A small image captioner, trained from scratch: encoder norm rmsnorm.
Rows from block 2 of the text decoder, named by matrix and row number. Rows with one number belong to one attention dimension. Each number is 128 + 32 x the weight over its row's rms, rounded and kept within 0 to 255. All counts start at 0. After the name is the row's rms in percent of the matrix's.
# v: attention query, key and value (stacked) (decoder.blocks.2.attn.qkv.weight, 768x256, the v third), inputs 192-255
# proj: attention output (decoder.blocks.2.attn.proj.weight, 256x256, transposed), outputs 192-255
v.57 088 [212 128 133 128  52 128 121 113  99 189  73 192  57 155 117 106 179  60 148  67 116 212 128 162 137  98 181 128 128 128 173 135 128 101 160  87 128 128 148 128 128 128 137 128 180 139 155 128 189 133  98 183 136  97 128 128 110 172 103 128 123 128 115 138]
proj.57 094 [110 133  99  91 128 128 123 102 180 128 164 128  96 154 129 125 128 154 110 146  96 199 153 152 128 136  87 146  91 128 108 165  97 128 136 128 110 102  88 115 128 194 185 128 156 109 158  71 128 103 155 120 128 183 149 128 107 128 128 132 137 128 151 128]
v.58 111 [150 100 128 134 176 142 168 128 128 176 168 128 202 128 160  94  86 141 128  93  75 187 128 112 156  91 128 128 128  45 164 128 199 121 128 155  92 100 168  59 145  83  96  90  65 128 158 155 128 128  84 115  95 113 128 113  98 126 144 114 145  97 156 177]
proj.58 102 [168 131 176  87 128 172 161 128 149  77 188 184 147 128 128 128 168 101 146 161  91 128 128 109  72 128 128  94  94 170 128 142  70  99 180 164 128 128 171 128 103 123 128  85 151 128 128 206 100 104 138 164 163 177 134  76  98 128 140 128 163 169 128  85]
v.59 100 [114 128 163  57 128 121 174 128 107 128 128 128  77 128 164 132 152  83 128 128  81 142 128 155 153  92 166 128 128  29 167 128 120 141 138 182  97 128  87 171 128 128 146  27 131 166 172  58 101 132 128 203 147 190 141  69 143 128  85  94 128 128 128 151]
proj.59 100 [203 128 128 133 131 173 128 148  92 117 132 128 128 200  73  89 128 128 128  97 153  61 151 102 128 128 101  99 145  78 128 191 128 128 202 179 173 154 128 128 128  92 128  70 124 128 128  95 116 119 168 151 153 128 107 176 125 128 128 128 129 199  56 136]
v.60 102 [148  77 118 182  91 111 128 163 126 182  88 128 134 128 130 151 111 106 128  91 219 190 128  84 161  69 105 155 118 149 128  87 133  75 128 128 100 128 128 141 143 125 119 128 128 100 128 128  74 128 180 128 128 121 128  65 120 158 124 128 128  96 187 129]
proj.60 101 [128 128  78 128 150 104 128  91 176 128 148 128 138 183 215  89 125 136 156 107 134 128 148 128 156 159 109 128 139 112 128 166 179 142 104 101 128 128  76 128  68 138 128 152 128 161 132 196 128 147 128 128 178 128 100 170 174 163 128 113  70 128 133 128]
v.61 094 [169 147  85 128  74 128 185 128 148 128 132 160 128  96 121 102 128 110 128 109 128 168  91 157  80 128 199 128 105 153 108 128 142  97  54 128 128 175 126  82 128 128 103 110  88 159 153 158  46 164 128 128 179 113 144 128 167 151  54 100 169  70 193 148]
proj.61 098 [ 92 157 146 149 128 117 147 146 128 134  91 135 124 128 128 151 131 128 128 165 191  59  71 116 128 132 149 170 160 100 102 128 183 174 189 149 168 128 142 177 146 110  76 114  88 112 128  79 106 151 128 128 149  99 147 128 161 232 100 180 160 154 145  89]
v.62 093 [ 98 128 150 128 151 117 128 136 128 131 128 162 163 180 205 121 116 150 182 128 128 118 153 151  83 108 106 121  69  47 129 165 117 154 128 120 128 115 110 120  70 135 133 163 159 128  78 148 186  28 128  74  83 128 111  99 128 165 147 128 128 128 123 128]
proj.62 100 [ 79 152 128  71 191 128 187 126 128 176  77 166 111 128 197 166 114 153  87 128 114  69 132 128  81 131 128 116 128 131 114 154 138 192 159 111 159 128  86 140 178 118 138 135  52 103 113  78 110 128 172 138  94 150 188 128  82 128 137 128 159 128  98 128]
v.63 088 [128  42 128 164 187 128  55 135 119 113 200  87 132 128 132 128  93 107 128 107 128 128  67 119 124  96 141 132  99 149 128 128 160 128 128 149 128 201 113 140 128 128 150 144 174 113  72 130 170 128 123 128 135  80  79 194 135 116  82 128 128 128  91 128]
proj.63 105 [128 157 128 110  84  74 122  96  88  93  94 128 115  99 226 128 168 132 128  56 128 150 163  72 134 166 149 128 134 128 198 136 122 134 128 128 210 128  81 103 128 157 115 159  84  90 203 179 143  97 138 128 128 128 152 107 128 189  96 190  70 135 128 128]
v.64 089 [ 73 134 128 128 160 151 128 128 141 125 128 106 128  64 128 128 128  34 149 128 128 128  90 128 128 189 128  75 176 168 128 155 128 128 149 195 109 128  72 128 141 141 121 116 128 128 128 121 171 155 128 157  94 151 128  91 148 107 159  92 104 106 149 128]
proj.64 097 [128  62 173 128 139 153 138 116 128 155 128 128 182 187  57  96 128 159 128  94 128 107 128 128 104 128 163 161 149 155 159 142 147 141 128 131 107 100 119  99  99 102 188 128  72 128  88 173  93 155 105 128  47 158  97 115 128  91 128 128 147 128 190 179]
v.65 116 [128 110 128 142 141 191 136 128 128  94 128 163 161 105 106 172 128 144  50 148 128 128 128 178 111 203 110 142 202 110 138 128 128 106 123 128  97 128 142 169  83  75 128 152 128 128  93  82 128 128 157 143 154 128 122 202 125  97  84  90 101 128 128 143]
proj.65 099 [186  52 128 178 165 128 128 136  92 133 128 109 128 128 128 150  86 128 162 143 133 179 128 128  80 128 128  94 124 123 113 122 128 204  85 140 128 123 175 139 128 128 153 128 126  98  79 141 140 128 147  91 138  92 128 112  89 141 163 108 121 139 128 159]
v.66 103 [128 128 134  95 195 128 111 159 128  89 107 135 128 128 106  90  94 128 121 128 128 128 176 128 130 114  85 160  84 128  95 128 163  38 112 128 128 128 208 101  84  70  86 138 128 101 152 148  99  57 126 150 167  90 134 181 182 128 142  93 117 144 128 121]
proj.66 108 [180 219 128 125 128 168 129 147 171 128 121 128  64 128 156 171 103 167 128  77 127 108 128 178 107 164 128 118 128 142 161 145 128 169 147 128 128 128 179 112 150 192 123 197 181  97 149 110 153 128 158 128 128 141 193  45 106 128  57 155 137 131 128 121]
v.67 096 [189 128 117  82 149  83 105 140 171  92 128 113 144 128 128 128 124  94 181  75  48 128 128  60 112 144 186 148 128 171 128 193 152 170 190 128  92 128 130 128 183 128 174  72  80 159 142 128 128  94 128 124 135 128  99  50  51 171 128 128 128  96  81 127]
proj.67 092 [162 128  99 128 128 166 128 148 128 128 128 178 144  87 129  55 142 128 144  63 111 176 189 128 128 181 124 128 173 161 128 128 128 128 131 152 193 113 115 122 141 168 163 158 128 108 128 118  96 134 128 138 128 101 128 162 126 128  95 128  77 122  91  81]
v.68 108 [128 192 169 128 186 128 161 112 182 128 141 128 186 194 128 128 141  69 198 128 148 171 165 159 128  68  75 119 157 128 128 188 101 157 128 155 117 128 126 128 145 203  97 175 116 166 203 128 105 140  86  47  99  84 128 128 128 116 128  86 221 100 119 115]
proj.68 102 [155  88 128 129 108 111 149 173 128  59 114 128 188  76 176  88 112 125 165  65 131 169 206 127  90  75 143 129  96 152 140 191 128 148 100 128 128 115 155 128 128 107 128  84 156 128 128 156 129 171 171 132 128 104 128 181  98 128 197 131 110 128 138 126]
v.69 105 [128 112  95 128 160  98 142 169 128 128  59  88 144  84 151 107 128 192 151 143 131  47 110  63 104 128 130 150 161  61  90 177 196 165 120 154 218 170 128 151 171 123 159 128  95  59 167 132 128 107 128 128  55 128 110 128 126 128  82  63 147  73 128 126]
proj.69 103 [ 83  55  87 130 128 128 108 128 133 177 121  90  64  99 167 195  30 108 138 124 134 159 128 120 180 128 116 171 128  90 128 128 128 128 128 180 128 127 132 127 119  80 128 150  88 128 128 178  93 128  84 174 128 169 112  97 128 128 133  85 128 110 128  84]
v.70 109 [128 150 128 128 136 128  97 128 197 160 128 128  47  96 174 156 125 166 177 189  98 128  79  72 128  77 140 111 128 128 115 128  85 138  93 128 128 183 124  85 170 118 128 128 162  90  69  67 128 128 128 161 102 150 141 177 114 128 128 163 128 138 128  93]
proj.70 104 [ 86 125 111 148 128 110 128 128  56  89  93 110 155 128 128 128 139 128 172 128 135 117 128  82 128 135 163 128 112 151 140  94 161 109 179 187 128 126  91  75 128 128  74 106 114 128 156  87 128 102  90 105 152 167 128  93 128 117 110 162 128 128 147 116]
v.71 101 [166 232  67 199 127 189 117 136 120  96  91 120 108 128 128 128  91 128  99 128 105 128 153 128  79  51 161 153 185  74 128 153 143  93 152  90 176 102  90  89 125 110 113 128  50  80 128 128 128  59 194 128 127 128 135 128 108 120 128 179 193  28 126 154]
proj.71 105 [104 142 128 128 208  74  86  83  83 132 128 179  93 129 175 144 128 120 160  61 140 162 124 128 128 128 102  72 128 117  88 164  97 128 128 125 167 175 128 134 164 153 129 109 133 129  80 128 114 123  75 120 128 139 149 117 141 116 162 177 128 165 128 133]
v.72 105 [ 98 158 128 128 125 175 128 128 128 170 146 127  96 140 105 104 128  88 137 159 149 142  91  91 197 162  99 128 143  61 128 111 128 165 183 102 104 117 128 128 113 144 152 136 128 128 153 131 211 128 128 128 103 189 135 164 128 128 128 111 190 140 146 141]
proj.72 104 [158 175  87 128 134 123  72 128 128 128 117 125 127 128 141 146 125 128 146 159 129 161 178  84 128 128 128 151 128 170 128 128 128 141 204 172 128 128  68 175 128 128 141 128 134 167 128 162  82  72 108 107 123  52 144  99 120 128 128 122 128 106 128 128]
v.73 105 [129 110 128 170  74 128 102 128 128 128 128 128 157 128 130 132 154 164 128 185 110 198 128  64 128 172  71 137 154 155 150 144  84 110 176 128 128 128  98 105 167 110 128 155 166 128 128 150 107 128  93 164 194 103 115 150 162 128  45 140 128 128 160 105]
proj.73 101 [159  79 141 169  74 128 130 164 151 128 128  55 183  52  98 128 162  89 145 128  83 221 128 128 114 161 103 128 182  64 128 128 128 128  48 134 142 137 101 117 137 146 178 136  94 128 156 122 128 139 128 154  37 131  98 128 128  57 170 132 137 120 160  83]
v.74 095 [128 128  91 122 160 171 128  86 177  98  57 128 114 195 102 162 124 128 128 128 167 163 114 128  50 128 128 128 106 111 148 180 128 160 128 166 128 128  81 143  60 128 155  83 140 145 128  91 128 128 128 128  84 128 107 128 128 128 128 114 148  64 121 128]
proj.74 089 [128 156 128  78 128 128 128 128 128 128 148 157 128 115 113 128  88 124 128 128 128 201  59  94 128  84 166 102  53 128 108 145 143 170 161 113 175  88 140 128 137 107 151 188 109 128  73 183 167 118 176 146 145 132  96 157 144 109 166 128 130 164 128 112]
v.75 103 [ 92 191  58 103 128 129 109 128 128 125 193 128 179 101 178 142 128  69 151 128  99 176 128 181 128  54 127 102  90  96 128  77 128 183 125 128 128 140 100 128 118 169 128 128  91 133 128 127 133 154 150 100 128 194 128 102 179 128 128 162 128  81 139  88]
proj.75 111 [128 161 146 131 128 128 100 121 185 128 128 128  46 217 169 143  71 102 159  73 130 121 128 128 146 117 101 127 128 128 143 121  99 119 123 128 138 137 128 128 106 128 135  65  74 181 128 111 128 120 128  98  74 111  83 150 161 156 128 128  85 124 128 147]
v.76 104 [135 130 134 128 181 128  81 127 128 128 102 128 174 131  96 128 210 167 182  60 112 192  65 135 148 120 128 128 125 128 162 155 160 128 128 128 172 104 128 128 119 128 115  82 115 118 128 128 172 133  75 128 128  71 113 128 148 128 118 156 165 173  88 109]
proj.76 098 [128  77  69  91 128  62 128 128 128 128 176 157 128 134 153 174 193 107  95  94 157 134 146 123 128 128  90 128 153 128 138  82 104 190 133 117 128 123 128 128 155 177 124  98 128 128 113  96 128 128  89 122 114 138 162 128 170 170 174 142 167 166 178 106]
v.77 093 [145 175 156 119 128 128 106 155 152  60  67 102 195 128 200  92 148 128 127 181 128 128 128 128 157 135 129 198 163 160 129 144  82 128 128 144 128 141  75 164 128 116  68 142 141  96 165 135 128 128 151 175 117 110 147 132 128 161 153  83 144 111 118 128]
proj.77 098 [ 71  94 160 106 128 166 119 128 170  97 128 137 143 146 183 102  55 128 128  98 185 128  62 159 158 144  56 128  82 136 128  58 128 202 128 128 173 104 182  98 128 128 128  74  69 102 135 193  79 134 128 128 176 128 125  56 128 116  97  93 136 224 128  88]
v.78 099 [155 128  83 137 128 117 191 109  94 128 128 126 118  82 177  46 128 162  73 128 128 128  94 105  90 128 153 109 128 150 128  77 193 128 140 118  92 128 158 141 128 134 128 128 187 128 128 128 110 128 161 131 175 197 100  81 128 132  88  48  79 128  79 118]
proj.78 102 [111 144 128 128  90 203  75 119 128 128 146  94 128 170  81 104 101  49 118 133 158 169 158 128 128 117  97 128 128  92 222 128 128 109 179 128 193 130 128  98 126 170 138 161 128 100  37 175 136 128 106 128  71 139 128 176 163 176 128  91 128 144 151 125]
v.79 099 [128 110 102  88 128 151 151 157 128 162 164 128 101  50 101 128  89 131 128  69 135 113 128 128 187 126 117 114 128 135 133 202 179 128 128 108 138 128 101 172 128 128 105 109 128 128 192 159 143  71 141 106 159 154 128 128 115 179 174 128 128 172 113 128]
proj.79 101 [ 30 128 139  90 128 128 168 128 128 136 128 151 128 128 128 140 143 128 107 170 146 128 137 169 158 156  92 203 151 100 147  92 167 120 110 167 158 133 128 128 128  83 121 101 139 128 164  90 139 117 167  62 145 128 128 156 161 128  88 128 165 128 124 105]
v.80 093 [160 105 128 135 117 120 105 154 101 255 166 168 146 108  64 144  81 123 169 128 128  71 138 150 150 149  96 188  65 171 154 142 158  47 139  91 178 128 132 108 137 134  88 128 163 118 108 128  91  62 128 128 128 177  48 128 128 184  98 128 128  75 128  99]
proj.80 089 [131  74 150  86 128 128 128 128 119 128  90 128 128 128 147 121 162 128  90 120 128  74 128 116  81 128  93 127 138  66 128 128 129  82 101 128 128 128 124 165 145 128 184 128  86 128 128  47 128 128 128 128 128 159 128  98 168 183  41 137 179 128 110 128]
v.81 094 [128 128 178  94 146 128 128 164  92  53 180 128 128 124 122  57  89 159 192 134 128 180  86 143 153 202 118 128  99 143  32 111  94 128  83  66 128 119  54 152 182 110 116 137 124 132  99 128 132 135 137 128 151 187  86 151 118 128 128 127 108  70  91 120]
proj.81 105 [157 137 128  85 118 150 128 135 114 183 128 102 111 128 152 208 116 165 128 152  60  53 128 153 154 128 128 128 128  99 151 103 128 128 121 128 128 128 128  70 128 122 137 128 110 128 164 190 113 149 119 142 136 101 163 128 141 174 119 103 146  71  92 122]
v.82 114 [135 121  88 119 177 132 149 149 102 116 127 158 170 128 138 128 128 177 128  54  31  81 128 172 144 149 135  54  74  81 141 171 102 125 151 128 128 124 128 160 137 157 148 162 147  72 197 159 110 121 103  90 128 153 165 117 104 166 128 128 142 128  92 128]
proj.82 100 [128 128 123 138 159 191 128  79 110 169 135 128 119 149 109  83 128 128  54 149 126  76 161 128 147 128  89 163 128  83 114 132 128 120 128 133 122 128 128 156 128 139 134 142 113  94 150 128 149 115 127 142 139 128 128 128 128 106 128 181 128 117  92 135]
v.83 100 [166 102 105  44 128 128 133 128 128 195 128 122 166 128 126 173  64  37 120 170 128 138 128 108 148 108 156 105 128  69 181 174 165  99 146 185 128 168 128 158 168 176  86 128 136 128 166 171 112 128 128  94 128 128 110 128 173 158 128 128 167 124 176  75]
proj.83 104 [107 111 128  62 107 153 115 132 165 128  60 128 128 169  83 103 158 160 175 161 125 151 159  81 168 121 149 146 104 130  66 128 134 128 183 161  91 128 168 115  80 104 111 112 161 128 159 198  65 113 128 146 153 149 128 128 128  94  93 149 124  56  69 128]
v.84 109 [115 128  92 128 103 101 150 175 137 128 133 153  68  86 128 105  79 128 128 128  72 126 144 103 122 166 128  87 128 176 128 169 128  75 128 170 133 128 128  90 128 128 190 128 128 151 128 129 128 128 225 161 114 128 128  91 165 171 128 128 100 128 128 104]
proj.84 108 [128 128  95  47 128 128 106 100 128 128 128  63 115 132 112 118  89 118 151 147 128  59 156 128  95 162 128 137  97 128 128 144 171 128 138 148 128  85 128 142 128 128 173 128 146 123 128  94 128  41 112 101  83 128 183 193 128 128 128 128 128 128  83 128]
v.85 106 [149 126 128 187  77 168 128 128 171  55 128 128 112 128 128 171 128 121 153 165 157 128 128 128 101 171 128 112 162 128 128 128 107 175 158 197 151 128 128 128 149 197 142 117 128  97 153 232 136 111 157 144 180 141 170 163  94 111 186  30 128  79 184 172]
proj.85 103 [ 97 147 148 116 128  71  79 152 144 144 175 128  89 113 141 196 128 128 128 143 128 119  72 128 117  96 201 128 128 196 128 137 149 128 128 132 176 176 164 103 128 128 128  55 154 139 135 114 108 115 128 112 128 113 116 117 128 128 177 187 106 198 128 110]
v.86 097 [135 136 128 128 115 110 143 128 113 141 154 128 128 128 128 128 135 144 179  82 190 154 146 121  80 128 154 128  76 146 197 112  96 134 128 183 156 128 139 128 128 215 192 153 152 131 120  57 183 128 128 150 128 128  90  51 150  96  26 200  74  78 108  95]
proj.86 099 [122 100  82 118 128 187  80 128 128 128 128 120 116 128 161 128 171 141 111 161 128 128 123 134 176 136 128 164 128 125 167 130 203 128 128  73 128 183 128 148 128  96  67 153 106 122 136 137 158 184 152  92 162 146 128 143 171 107 128  55 134 186 128 143]
v.87 104 [175 128 144  83  94 162  93 128 156 136 163 128 106 135 107 141 150 133 128 164  81  67 128 110  98 140 139 118 159 130 159 100 102 199 152 161 128 120 133 228 128 186  93 162 128  70  98 128  99 191 196 196  93  40 108 128  27 128 155 137 109  49 208 128]
proj.87 097 [155 105 152 140 128 128  81 128 108 143 128  91 128 128 126 140 116 116 130 123 127  92 110  78  58 128 128 127  66 178 128 128 197 147 128 175 128 149 186  90 155 128  87  95  89 145  73 128 131 104 149 112 156 128 128 161 128  66 128  85 128 128 144 128]
v.88 111 [151  88 174 118 127 128 128 102 128  71 101 128  74 128 155 144  89 120 128 128  82 128  84 128 119  89 128 157 117 118 158  81 112 154 149 105 128 121 130  81  80 148  95  25 128 128 128 141 128  79 128 111 123 173  79 119 158  74 128 167 180 112 119 128]
proj.88 112 [ 50 106 109 128 184 128 146  86 116 100 128 175 128 165 160 107 178  94 101 128 128  71  91  79 183 199 158 193 144 176  91 128 128 128 153 115 163 128 128 128 128 179 128 128 116 143 128 128  87 128 138 128 128 157 128 128 148 115  94 128 100 128 161  79]
v.89 089 [143  78 171 128 136 128 171 122 128 167 128 128  83 128 161 168 128 128 128 128 128 130 141 128 113 128  75 128 112 128 176  82 125 128 128 100 128 128  93 150 101 128 144 170 135 128 139 150  76 128 144 111 128 149 116  56 106  58  70 130 128  88 159 128]
proj.89 102 [ 81  94  79 181 116 182 162 160 101 145 115 128 128 171  94 130 117 115  94 128 184 128 152 144 159 104 117 198 128 143 142 128 164  92 125  97  43  47 104 128 128  87 128 128 127 115 128 216 128 109  93 114 160 128 147 185 123 110 120 128 128 120 128 128]
v.90 099 [112 123 175 128 150  91  92 117 128 172 110 128 125 128 129 128 128 125 136 112 103 128 158  14 159 121 178 136 128 168  90 199 141 113 169  84 128 154 213  89 180 130 154 128 128  44  95  82 128  97 153 112 110 118  77 177 127 127 128 128 168 149  92 128]
proj.90 095 [177 156  57 120 128 142 103 128 128 128 158 128  60 128 191 128  42 121 128  40 121 177 160 104 111 128 128 131 138 152 156 135 105  87 192 128 149 103  73  55 128 105 128 128 128 174 133 111 125 124  92 153 188  87 128 112 119 146 128  82 128 104 128 108]
v.91 099 [146 121 126 135 128 174 116 135 128 128 128 128 139 128 128 157 116 128 132 138 171 128 179  58 128 107 178 147 107 103 128 128 124  91  92 115 128 121 105  50 118  88 151  84 128 122 128 187 172 180  83  85 128  16  64 128  65 128  67 128 128 115 112 176]
proj.91 102 [128 185 128  64 128 128 128 160  90 104  71 188  73 101 145 137  51 128 133 128 141 158  69  77 171  92 118 118  92 166 128 128 182 128 115  55 177 111 136 177 161 128 130 108 112 134 143 130  94 128  80 128 128 139 157 168 128 116 128  99 137 134 169 160]
v.92 089 [ 68 127 128  86  45 157 161 128 107 128 113 128 134 162 134 150 128 130 176 128  65 146 225 128 128 131 128 102 137 204 128 130 200 128 102 128 120  27 128 128 128 128 140 161 128 156 109 128 169 112  93 181 128 109 148 128 172  97 115 128  72 164 186 128]
proj.92 092 [ 81  98 128 128 193  73 157 115 148 140 128  81 128 171 128 145 128 128 106 128 166 164 112 109 128 102 128 193 150  99 128 128 155  96 128 128 103 206 128 165 155 172 128 166 162  86 101  39 128 128 154 140  95 113  66 108 128 128 106 125 181 128 128 201]
v.93 108 [166 135 128 149 114  91 102  98 148 128 128 128 205 128 128 107 135 117 182 173 162 153 106 128  98 105 205 128 128 130 100 128 157 128 128 128 128 128 128 146 120 139  55 124  94 179 108  37  33 127 112 130 155  47  79 128 128 106 156  70  67  89 105 144]
proj.93 097 [128  79 128 185 128 172 160 101 128 128  74  96 128 110 128 128  99 106 145 128  59 128 106 128 131 130 107  81 156 128  98 148 128 128  79  41 128 111  46 143 158 128  82 128 128 173  77 204 110 110 125  76 187 183 128 192  99 125 169 108 155 128 186 129]
v.94 104 [128 170 128 113 133  51 104 128 128 128 173 161 128 128 151 128 128 217 164 128 156 128 128 128 157  90 128 128 128  91  82 148  69  98 143 101  81 169 128 133  59 101 130 128 166 156 126 128 128 128 148  56  90 156 128 176 148 145  78 122 194 146 111 151]
proj.94 096 [128 128 174 128  67 128 161  55 128 128  59 195 135 171 114 118 166 117 128 129 128  76 217 192 128 128 128 128  97  87  89  64 135 146 144 200  77 128 141 100 155 128 160 148 122  71 118 128 148 128 128 110 139  80 128  86 137  47 123 144 136 148 128  85]
v.95 102 [140 144  92 110 171 196 121 167 126  72  88 155  94 170 128 130 128 127 104 128 157 147 173 169 128 153 104 146 152 123 174 129  92 128 128 158 177 128 128  77 194 128 128 115  97 104 117  88  96  76 119 119 119 128 128 244  89 128 148 149 103 128 131 128]
proj.95 103 [177 101 172 147 181  97 128 107  90 150 128 120 128 128 128 128 123 146 166 107 128 128  93  98 117 128 112 126 148 128 133 137 102 128 128  79 191  93 128 128 153 105 152 128 151  95 159 122 128 117 128 128 128 128 187 170 168 128 207 142 176 131  93 152]
v.96 098 [114 183 135 136 115 149  86 128 128 128 121 134 114  90 128 128 128 113 125 158 128  72 118 128 112 183 128 128  44 128 210 128 175  91 128 128 104 180 128 102 142 213 128 105 128 128 122 128 184 140 180 128  92 122  71  89 156 128 161 122 128 146 128 169]
proj.96 099 [138  72 125 136 114 128 139 128 128 120 142  92 128 128 174 144 128  92 145 128 159 128 109 150  65 156 136 126 100  80 193 145 128 128  76 127 166  71 139 128 102 112 133 128 140 128 174  81 128 144 128 128 128 132 128  88 106 183  96 178  77 128 128  87]
v.97 105 [120 113 146  92 157 153 140 128 128  81 128 123 204 128 108  95  99 177 138 128 124 128 112 141 156 178  82 128  88 128  73 128  94 163 151  92 164 160 128 128  91 110  92 118 100 162 133 139  49 167 118 128  77 149 128 128 114 104 128 153 107 178 149 171]
proj.97 101 [128 145 164 128 221  80 141 201 168 128 143 128 162 128 173 115 128 128  96 122 128  61 128 188 145 128 120 135 140 128 128 133 127 183 141 153 128 128 128 128 145 151 121 128 119 140 128 128 105 139 162 128  68 155 171 159 103 128 122 124 187 170 128 128]
v.98 105 [172 128  88 158 155 179 193 121 143 101 146 128 128 128  75 149 128 121 128 199 184 128 155 134  95 128  97  90 194 170 185 155 128 120 128  68 108 128 155 159 168 111  86 151 153 128 112  88  68 153 128 189 164 116  57 193 131  78 184 156 118 128 128  78]
proj.98 101 [128  99 124  93 117 128 113 106 126 155 107 126 138 128  99  75 128 128 145 145 128  91 132 128 102 114 138 113 128 149 138 128 128 154  97 116 106 108 128 142  99  89 181 128 128 165 135 153 132  94 128 188  77  81  90 168  95  87  94  91  92  79  89 143]
v.99 101 [ 97  95  98 178  64 146  97 128 143  97 111 128 128 130 128 121 128 112  98 101 150 155 173 207  93 118 128 128  83 148 128 128 128 126   7 167 141 162 128  77 165 163 180 103 106  97 111 156 192  87  76 171 128  71 128 128 128 128 128 141 104 173 128 128]
proj.99 102 [122 106 172 105 158 128 155 149 124 164 185  69 107 152 209 162 111 128  81 128 168 128  67 196 128 153 126 128 128 143 132 175  67 192 155 128 162 128 128 128 128 165 128 128 185 128 155  95 128 128 128 166 161 128  62 128 128 128 204 187  82  76 168 128]
v.100 107 [128 177 128 155 163 128 142 101 128  90  63 159 128 153 240 158 144 115  96 113 128 127 171  81  88 128 141  95 187 124 156 110 123 122 168 188 154 128 121 139  74 206 160 101 122 128 101 128 102 111 128 176 111 128 168 195 108 128  39 115 164 128 144 168]
proj.100 103 [ 69  85  86 129 133 128 128 135 172 187 101 128 128 103 131 136 133 133 167 128 105 163  93  78 137 128 169 128  84 162 128 128 128 183 146 144 145 128 175 128 128 204 128  96 128 117 111 195 134 187 157 128 129  96 104 175 115  97 128 113 128 172 180 192]
v.101 098 [177 128 125 175 106  75  55 108 128  79 101 144 128 137 165 128 138 170 128 123 127 131 128 175 128 169 110 128 128 143  85 158 127 114 128  86 165 126 149 128 151  71 185 120 103 196  97  58 114 128 128 179 152 113 164 131 186  89 128 207 109 128 170 164]
proj.101 110 [186 100 159 112 130 115 148 167  62 128 128  88 183 100 175 142 111 152 100  91 128 185 101  79  72 128 128  78 128 122 128 133  89 118  81  33 145 135  85 128 119 124 128  88  97 104 128  80  99 201 116 151 172 160 123 126 128 136 128 128 110 183  60 132]
v.102 109 [166 140 128 128 178  92  95 118 128 110 111  89 173 131 114 172 128 128  37 123 162 165  74  91  94  91 200  99 128  68 130 161  82 128 149 120 161  78 149 128 128  73 141 128  98  96 156 163 111 128 133  92  85 128 191 223 165  64 114 128 174 128 167 127]
proj.102 098 [128 190 128 113  85 128  79 128 128 125  85 107 128 128 104 128 120 141 172 126 128 190 112  89  71  94 107 107  82 128 128 114 128 128  98 112 128 128 128 128  82 107 188  85 128 156 144 128 172 142 128  96 111 128 128 120 128  79 162 107 139 163 128 128]
v.103 096 [128 105 178  94 168 128 128 128 114 177  50  51 154 110  92 158 128 124 158  78 120  76  94 214 155 128 168 113  77 128 128 128 126  97 128 156 128 128 143 136 101 162 146  51 128  84 128 118 105 128  95 101 104 177 128 136 165 128 128 168  79 128 137 128]
proj.103 098 [128 132 137 112 123 165 193  97 128 128 124 116 128 115 128  78 149 128  88 162 136  91 128 154 110 145 187 191  76 174  97 128 133  66 157 193 106 151 128 128 101  93 128 169 128  81 139 121 151 204 143  68 128 164 128 121 150 128  80 125  55 135 155 128]
v.104 098 [128 128 193 152 127 164 128 110 198 197  80 104 128 128 142 143 128 128 201 128 115 128 183  65 128  95 128  61 141 164 107 128 128 128 154  97 156 182 223 128 176 134 186 128 152 148  55 150 167 159 128 115 104  99 121 188 149 159 128 128 128 128 169 144]
proj.104 102 [160 128 162 128 139 134 134  82 182 146 128 124 102 168  72 128 156 155  66 178  69 173 164 133 125 128 128 149 128 128 130 128 128 113 128 128  79  68 157 128 100 128 128 213 144 128 128 122 128 109 144 128 170 216 128 158 128  73  80  88 128 128 195 142]
v.105 096 [169 128  84  83 122 174 128 161  49 141 128 128  94 115  96 128  72 128 155 146 142 148 100 142 128 136 178 102 128  96 128 128 128 104 115 134 128 128 128  82 128 128 144 107 162 111 128 128  22 128 128 108 102 167 166 115  72 128 168 128 149  91 128 128]
proj.105 104 [118 128 128 110 143 128 151 122 145  81 104 128 136 176 134 128 170  85 128 128 204  76 184 128  85 112 113 102 116 118 144 189 127  95 128 167 128 120 128 128 110  96 171 115 151  62 123 128 183 128  95 118 128 154 128  97 128 128  97 140 128 128 128 133]
v.106 101 [143 128  96 128 128 128 180 102 143 210 152 106 144  56 188 127  80  83 128 192 105 182 168 143 171 156 128 119 128 128 125  93 128 170 128 149 128 128 118 128  57  85 173 156 128  74 128 128 129 128 128  89  97 151 128  91 212 116  65 169 190 181 143 156]
proj.106 104 [108 138 145 102 128  90 195 128 128 189  98 128 100 128  98 128 142 128 155 165 140 175 131 147 145 128 128  67  93 128  78 128 129 128 128 106  65 146  84 106 108  74 116 128 147 183 153 104 161  84 166 128 128  63  77 100 130 118 101 100  43 138 114  85]
v.107 118 [151 159 128 128 125 128 134 136 131  91 128 128 128 191 128 128 128 124 124 166 115 168  99  69  57 149 128 170 102 128 128 128 172 128 128 106 128 133 141  74  72 128 159 128  58 128 127 150 193 128 173 128 128 110  68 108 153 130 128  84 147  73 128 157]
proj.107 107 [228 128  91 166 128 135  55 128 128 177  99 111 113 131 128 143 128 128 169 102 122 128 138 128  79 100 128 110 154 183 148 152 128 136 125 148 150 151 128 112 164 103 128 127 163 104 188 128 128  96 128  88 182 113 142 128 128 128 137  59 150 128 128  99]
v.108 096 [131 135 128 142 146 104  87 119  95 128 191 120 192 128 169  82 128 115  71 164 154  42 130 128 116  42 156 112 128 128 128 128 186 106  80 108 128 128  90  70 128 128 128  92 165 115 128 103 128 128 110 157 118 163 174 115  88  94 152 174 160  88 128 231]
proj.108 102 [183 166 128 142 136 136 106 108 174 145 128  96 165 155 112 128 128 192  75 128  87 128 125  82 128 147 151 131 128 185 109 143  52 128 174 114 128 114 136 128 118 120 154 128 211 194 159 139 140 193 169 128 160 128 177 162 102 128 195 128 134  94 128 128]
v.109 106 [149 128 128 128 154 128 128  68 118 128 128 127 133 170 128 150 151 133 128 154 114 119 192 128 128 103 122 128 155 132 128 161 193 111 128  97 128  69  86 155 103 128  50 147 148 128 141 214 128 128 141 204 128  75  55 128 162 126  86 107 128 134 128 128]
proj.109 097 [128 128 128 128 128 128 102 128 128 111 103 145  99 186  72 140 160 101 138 145 187 191 185 128 164 128 128 161  91 105 128 128 145  73 177  90 128 128 103 146 128 130 128  75 141 128 111 128 117  64 128 128 128 128 142 165 155 128 128  78 146 128 125 116]